From a checkpoint of a small multi-label image tagger: width 256, trained on abstract colour fields from 500 small random pattern networks.
Rows from block 2, named by matrix and row number. Rows with one number belong to one attention dimension. Each number is 500 + 25 x the weight over the matrix's rms, rounded and kept within 0 to 999. All counts start at 0. Numbers have three digits each.
# q: attention query, key and value (stacked) (model.blocks.2.attn.qkv.weight, 768x256, the q third), inputs 128-255
# k: attention query, key and value (stacked) (model.blocks.2.attn.qkv.weight, 768x256, the k third), inputs 128-255
q.19:561542533535505488453538512511527468518486518497492474511499468504492531473508506465486485483486469524515530516511488542535446485511477514477493516527537501496497519467466522464522470522458522477478477522485477491491505502510461511516524452502523480501458440522497535484509475484518497525509476536527534473460516495523456512521468503517531522502495526502483536516472544515512496506495
k.19:503450520489530505527519512461482533519545470464506435526479541457486484514473511515506519462515454498506560515495509520508521520519484518542474517502509528523477497519472533496498503480512464511513518465488480471529560528538509509490516502534487496505528500514515470460496518517484480509485493523514529512518508469484485531506534509500545474515530491483503516487508527494507555511523
q.20:527517476479508504478583542439501481513496463455507497498575491506493500477515485525532518496469482507547552494528513486484487482514475494511484498486522530518461522465436514505476490461503544507537464552458538502493519518525523494470523505491474534550460462478494511522510504502495460528504522486518509478495508531488500472493443488486504519484513478556479489527504504517484533491568
k.20:456488492473558487501481511473526520486581532529469516520477525515481487505498475451543510494520452482505493503485461487477552464501528497538497513494469515510518499508538515470507516530472494520526501504497456506485478482540498523501479457498474511527511532519516467508505497518497460443508485491531487504528481512477523485472497500548525458482531496533525466451505525470458459475489
q.21:538537492498498525506523482496475493503526534487535527473534488502545480532503475511459526546516530526490513529477512478503498479480485535529490519498489497486499528519519525509495509511515483496461505517456509514548453492473505471483490509457504498499464495482505501536522507468509498494501475528487497531542545507466500465462497525498532483487514485501494490507528526529477529491489
k.21:478517505506501508493500500500497507526456510521509513530497474478505513476551532546492504464518457500522487469502502494525479521498497541508482463515516484518480485489512520492464511472467485502469524526522518503534528468493525493498461520484500486483502477477514529486498498562507535483492471505511489518501511514453482511498541500487499527501536492523485552553509527524513496518523
q.22:550479497470515510501491499483483493525505485535439478452503463497512534526531515514518508552503479470484527505488488559498469563508477471460546532500539523483510518478515484510521502545540535490527519485497432498521473480573504458493535511470498521447528470512517496456491478508473490519473518547551538521500506500494518492500496472480480490513476464526509510494522478552481515439526
k.22:523540499510486514451535488488487485552503490449513471504438540564538470515479518539557549494515475510467495521468513475515520503487506490495524530521442523497515474518516537481514513518455464487556495556475478509460503531498501493484523520469510523528568496510471494503503526491501484462498485603509466474504483469502496523523451512480498521481474563487483515527450528463473490531501
q.23:494513493506523506534530489528527481486490500505521519528544533513477509512508489512477503486465519526503509507501529574497483500494481510514466500450490474496499491506502459492461482477462483519499511537511502533539506507503489478503524484483514491468498470513504526520540504475508517525512481510514501528530532510512466480527498498500503488484513477512488520485510500535525514495499
k.23:525512487503503488505511503469496480509493522480485488547522516505511509511510486504508476532526491510505551469522482494519509494453476477549479468524513485489497523487485502514495490467486496512452490491521527510497499480511526444524500487485506498478500495495486551484476516525520489526486504483495495502500506492491493529457506494509470514485572467488485470504519518522523473487491
q.24:511507486470485494500518458478492483512475481492533488485523488535532470517502511537474533533522507496467497500442515504505487482456502480511455495458473529472493516522498509484525498521513443488492527535519544474533497532544472497482519458446529529497468518477480532486482517519527536487488507508497470463517546469471539553550560503480502489523525515508514543494546488484520482484515
k.24:528516514471423521525501512507516472487485521528523529509483481515466504457530505467505493520470507522483507517516463501492538527474533471500498467496491504520492441482499513477536492476494477500514496535539480522514484485502458524518549509468516497507523482525459472517517486551533489492491474513532500490490495515509507500510483482495486503465519522526498521515443508548502489530467
q.25:481505487526502490482507506488539514502500463422503512498539512559497489511514510543520554488510482498557531500481406461497452468477508528487494493475530522506483518515481567539513474490503479484522464514467483466494519493546508522518493516478451504514500528538525503497478472486523499461503464507516479464509470486482511485539525489497500519470479462527515540495456520471508495502499
k.25:479499495491509519513494476458460492511508452517501485521438472492473490507545510456489502509541473512496493477494493475504512483501551504473520450496517511512465508506499538487478482466471461512466516440514497496490530465540481521517530477482497510487508506514532531485511499532526480496505455473493486470478480506494483465506488499490507472530463512436499483490524489479480439466450
q.26:502502481498521488528461528509493570527469514501475525505524512491514528523537502533470478480538519489544509486488532535521458480508490508506493464562506488495514570475523498560480501489514491495494508525525535492506532485470519474535491519548465507499471491496503532499523493486492475501467537503485518544476539483540511526462496483488526502497510483486535497485501539499494542473506
k.26:496465538540468505484486486422490526519538530498531511496545511493454515473487513497500524496499506503495528476513551517503493497516475519487474535511492499494510477488481502497457494517501501484552475562481473483526528498540564468520499480527471474516520513532507506508479473469453472476500522474480453466521490494508489479481517521500469527426493520473456467506541535470501528477511
q.27:481472527520486516503475483514483522466509525507479483498518513505499522538536481520512507545514462484472504521484541519479537486523495476495489523503476486506537479519488469528490501494499521503538511530537533475526515511513488518519471506455502501560531508495503521541500515520526493512495490487488452489492510507482461510534449493497479501508490503466491507490438495456502503531498
k.27:528461494502485520483502495522503520525510521481514514474478525460498495475500483467480488502474498492475518515490473480513493469513504484509520510508499505502538425508479530499504497526503513496495459533490528464499487471438505538496448544493487506505491491452506517485498475498514501517536513489513510508512485486503537491479511487473520487490502476511492493496508455488504478502487
q.28:485495553526505488478533538490503500530546505505453520497463519504483518497539501500481488504456445498486499513520497504487503517503493477511522485498494500516472499536453483520506511499418544485482495496506454478489525482525478483493499495496527479525497516479516499525501486471517489501466494516475484476477509504522505527463498483488506510541535507535480527526535512486469502536485
k.28:483498467486531504541543510492514528485519464474469476515480509443477503498503505534525523476484491478512473516507503507478462479499485467527491467433514510494516536477512533531523494516522512480520491521486507472504498493503488522509473541513487507500505496513496446541500488493510501496533489491505473495508513517521490493495513506483512493535481495494510513491480479452512510494503
q.29:472447541504505508529503476550531492501462462482481473485520530489452511505527479517460509540491460459502541499505529472467551487495491446514545490512510511498502470504487505509535475478498473507500505508507509492497475494485494505512475502485518500506544481514499509531485558502517497497524519502518475523494483516476498481484479520473506510519505554494471517502510469507450506512489
k.29:488487500489507506513481510528491494494503494507501450504489547495505465469515520538516431518503435489473467522516489487505495479503479495494522539467499535500541490505457507482473470472518539481482486501531510506470489508444512493547460484462527505516480480468506482485473492518508550510546469481489482542482485494545539475496502491532499489516526539495521448487494477473474493498496
q.30:538550476487505489482565530485500507532483493495510464538523488521479479500492502487532524495473473485517483499527529523505494535500495473498504486510508505524490481495517458508458495463476466507502530468501508521487548527521466466506511493521523505508518533512499540502484502505517503533503493495466492564529507516490485514536464473516455475479479483502482540485501502506483471528487
k.30:499529497490454509528517492445468515488509453513508511518531510532464493463479500526494491512516517504470492471504454480472506487491504500530508490496524505500479466490487516515507508542488511493513508481482468489520501527536483492492526509462503510439537487478467478502482552551532494469498449483494495511492495496446513481479495494482474497502501500546480503449525487497514517503513
q.31:459468468507547506546529495526502518476508499505501489508456508462492506453465492492537512486503467495540460492502490470493518497533510501498505495535497491505521555470482440496493495437480549501536507466504526524458514511480500524487490504529517472565472456534522461483507465496524517508505489457521491498503456514531522507441533472517475493498504462475493475522489523473515481486531
k.31:484488531524509513514476514481504513498543518503520495464494496498520511505509457550460513496494493510515498491498520549490509485547489522483471495498529470509486510509530492513485497524490515520478525516470466502518467506500496470485522515504548497457478509497502454486527487462509504515475492495483474484509523505502474491487512535524505482533498517470510494474534554513498510498487
q.32:449540516500487480513518472438463498507488447497481524511580482505456495502477505493471525460537505509501532544515479502483436454508464472510501547471490498490451459497466523482558529468477492484504508566468479528479519526565524555498498541471483484508492524536530469439494515497536567488498454550533465496538537536465460505484514518518537479498512478504490531498482489489556544491482
k.32:506511523486469507490497515507480539444521491521482498523533528535517530476521493500526554490532508471520477508499517541499476434450479512560526548497515485479529523521509491478477512459515516504493440541537553461483513499555494526503488494451498510484536523510517484489524491489484428482532518544495477513519525477497473541528501477504532527476507495473541577556511525441555548481508
q.33:447515518504473571542525511520528525501491541508490574522488517520433500512449499484454497493554512515468478540478492530519482499499544508537513506481457446514455477560474551461487559500476500556480519508498492533462460474506500544469482517511514470491500498501465475482533499499496508447464496501424529473528491537507503513508473488498490503505537508513464490512508533527484516512496
k.33:588491487491456529431507486542474513498501544516476481504561469566468506513493434501492502526523490503500500505455510453485514481500521479522444551490539503498510453460517561548484478542476511507495490517529468501489454516435528539486469488529511521517497498451463505529512512484544567468488508557484464521484511485483503529489518498469488483474533451451476509505509557465473465499504
q.34:495494493496491491480500492477492504471501490477474556495487472510488518489521486493474512460525528486537493506491495531485470473573507525489474457493543505450500485497505551511491521473502494456516488531494487517459506454498545503502495576488453501501481489509493482477532471489461492479471527514500510488508491494506457476510515529521497514538520478544543535478493500494516472493519
k.34:513498519501480479466527519481500503508546470550530495498518555493488530473534538488501494527454464481526499492500521529491505452529499492514476541511490495488505494495491518455512488510469526508503491529498498492496519534486527516469460502458461507501526474488502496506502493471484507528488492507537446534525485511559469491467520492466510463501530504507501520539498497490489524520483
q.35:487508545505542521495480492473558483483527433460476549465525474501458507517470508507493523508531532487488528520474492502444502466513504499494483544459527480495501493517494533527509466492493461478455476579495477532540536484548532456519453497465500492487549503508524527539515476498510470503501483509471517473520507521496520473536474519497504500493490514471497529509520467494479511485526
k.35:528524547516470514484502509479550493505549495498497530515528468533494470515514518477488561527479477497494511516502471533473459536515489444546604474512502543509500452470505520512489515544485514506484519543488453488501527503496524573491507496467463516527535494504504442489523473468473505482561515508526512466522497529528430536500514519537507512538530489496479511547505490450500491524541
q.36:537548548457497464518463462505516531553511488505501514525525496530469530478465513489516498450496504501523463543500540476481463504461466472490532481477464512513507499445497506461458487465502475500510502496476474521489483492561554511495502470481440485499480503510538489513469484521522478521487522522530469483529510534493525524501521476490501490520505470533434514488524477529527482569481
k.36:477492495482513482495499542489491549524494522462496472510498504538487530512542514508535486474514520521486494534504477509519474504510485478494503470516456493477556489517483499486552516450541496496500453506496513502514466443490495523458510538467510504501501464505506512496539495573491444519502482493492528508503480520475470533481484488456471511490529439492530501488491453530521509477534
q.37:475511532537491452439482466483482486466484498469537467454478525543532472491486483520552492473495538486492523518495488530514527496470501504448487498482523496503499496530498503473511513490470505509500499495508489506505496509517465465513554514466520505486572505498491516513438470471501474503561516477478514493489452451506552504486504517513461542466419508487518527521519508477493521514453
k.37:467523442531511482520455460517530495547482445467493492493488538514477507490462528522510509511538451510523449478497536531514461529523492490506514485539538503498489497455505488553444495468507516473514490516478490539460491507521526497520480539474482503494517518504462514454501499499491497471499449481482504449504482538468538525526529538509569526473522495528461512489506502524529507570508
q.38:520480480502520495501479442549491507496486473535488467478461488394514506495504504484452497494489499502517504492500494503500483485536514463527529515497496508475512473477486475505514527519518458479518461534496502481522501526525507496508479538488512525503514494510487497464512515493477553530468485517536511505501525526464483490452515534484537470529490474489534498507471470505476449480523
k.38:476500459504513501518518506481481448488487517462491530559553487473473491477499511500529482490525489484537531499487465534486486448529472496532482493503507504486463515533483532491479454530471485504485541549520538460494560550519487501474471489498477498563476483447508475486519479508514516482467503521490467545523494500497463500553490520555505519527450536566479539489530491477513533484473
q.39:467504501505519504519489494467486500510513516494453518479493493518530511465502503490535490450515459476504449501484478477512471508537481499528510496523519530493515501499530487537509492514522549485499480500442508521473443479479500444532514521548507528488522517503516536510441486509462525513514505451470487540496463444490483484505487480448497530438515493494559503486518475508519495502516
k.39:490503509503524513507497520471546475568502503483466491501460548537496484477477526532473454507556531526535485471495538488500481502510543466504496518497511491510514470518480497493494493480500493499491526456521503529520482516493506466519478503473477492492491491517549521533530523476473467497515500494539494515495489479471482503502539486492494461525468491498511495477498510490494479480583
q.40:554495542490515493475488442522516459502542526466468453480459483510518523512506491517457478500499488458511485532478520475474503426478515455531513511485550480504532477494492566437465484526500450472538544535506488507498514538521522517491494484454493478483493477484489493484461520494518474469496509549521552503537546495495506532521517519530483512485458517521477478485480474455478509506488
k.40:453472503545477494563467512530473486513513510475522520498498540507504552504471521497511510466509472471514512480535489522505523487517496525515521471500482522474540537440467523463506510492544549510498506518449546514471531503499489574488506547486493496543501503525518424513506425513481461510510502568487496465478458552511508526490484502512488522472501477476493523499414475518562528528462
q.41:464479524515509476526465491563501500549503505524540527483519484499498475476453528509483505504497520538541484503533518489524488471472472478467541513510483499474491485546471501452515541480531513491509468505475490543542531503488519497452502516466507522506501490502507416457544501465532525489529475526535460497519509503451498457470511527510506503531540491527496528528524527462464513500522
k.41:508507512501500507450475515470465527485501552503513485462514482448487510515489506472523563504537517517505558513488469482518480479460486510516532510555520517494492515523499530476521507562535513499483455528469490452490509502532468496505517476524498516482482515477505487440538509467581558540474506524514541504523502483540517557579523492519550496486440475549470531490511467508542454487455
q.42:526523456523500455514526511543490531533537495502509477507454517566507494491487512507524485438470542504537524461520467485507498470471477527496485475490494511467527487500493501513483499520488527470500427471554453499495525477458500475491511460536503480509493445515517487557510480462445459493505538486526507546482499500521489552463555490522453511495505468490503512509511517456477476433537
k.42:479507460485496504530490478484504537494478510469522534440487515441489522510498540500512512516452578495544492543483460501481524490523500514454471509500493507513482494512497487565481484527467464516478501527501543481532530519472544437491531476529474495525462465519485496535492493450514484479475521451542477511507532512553479496463506514436537480509604521530518535485486542570520501470516
q.43:514544495515510479488484464539471465528467545536532455494494503505529522493555492478463515505479462500523470521450495507552498475503494491551485569471508504469494492499535515523523510515456449484491512508500508468485475544519492529507492525504529493486482490524481503488468480525476502516445499547506478538504507480478503505498522515465533481483475527494522526481487520506501471532491
k.43:483487485507506463513468481482520465506472532508496533517472480542450525464492507496484499484525544496516481445516499508492493450529512504504494491514482476506474493509492511487506471468505523485473497508522516489454491489524503472494518472501450504506496520484531515518519488529498439468454480547481500463525470490462530521493518513520504505461458478502473464519558507480529496513515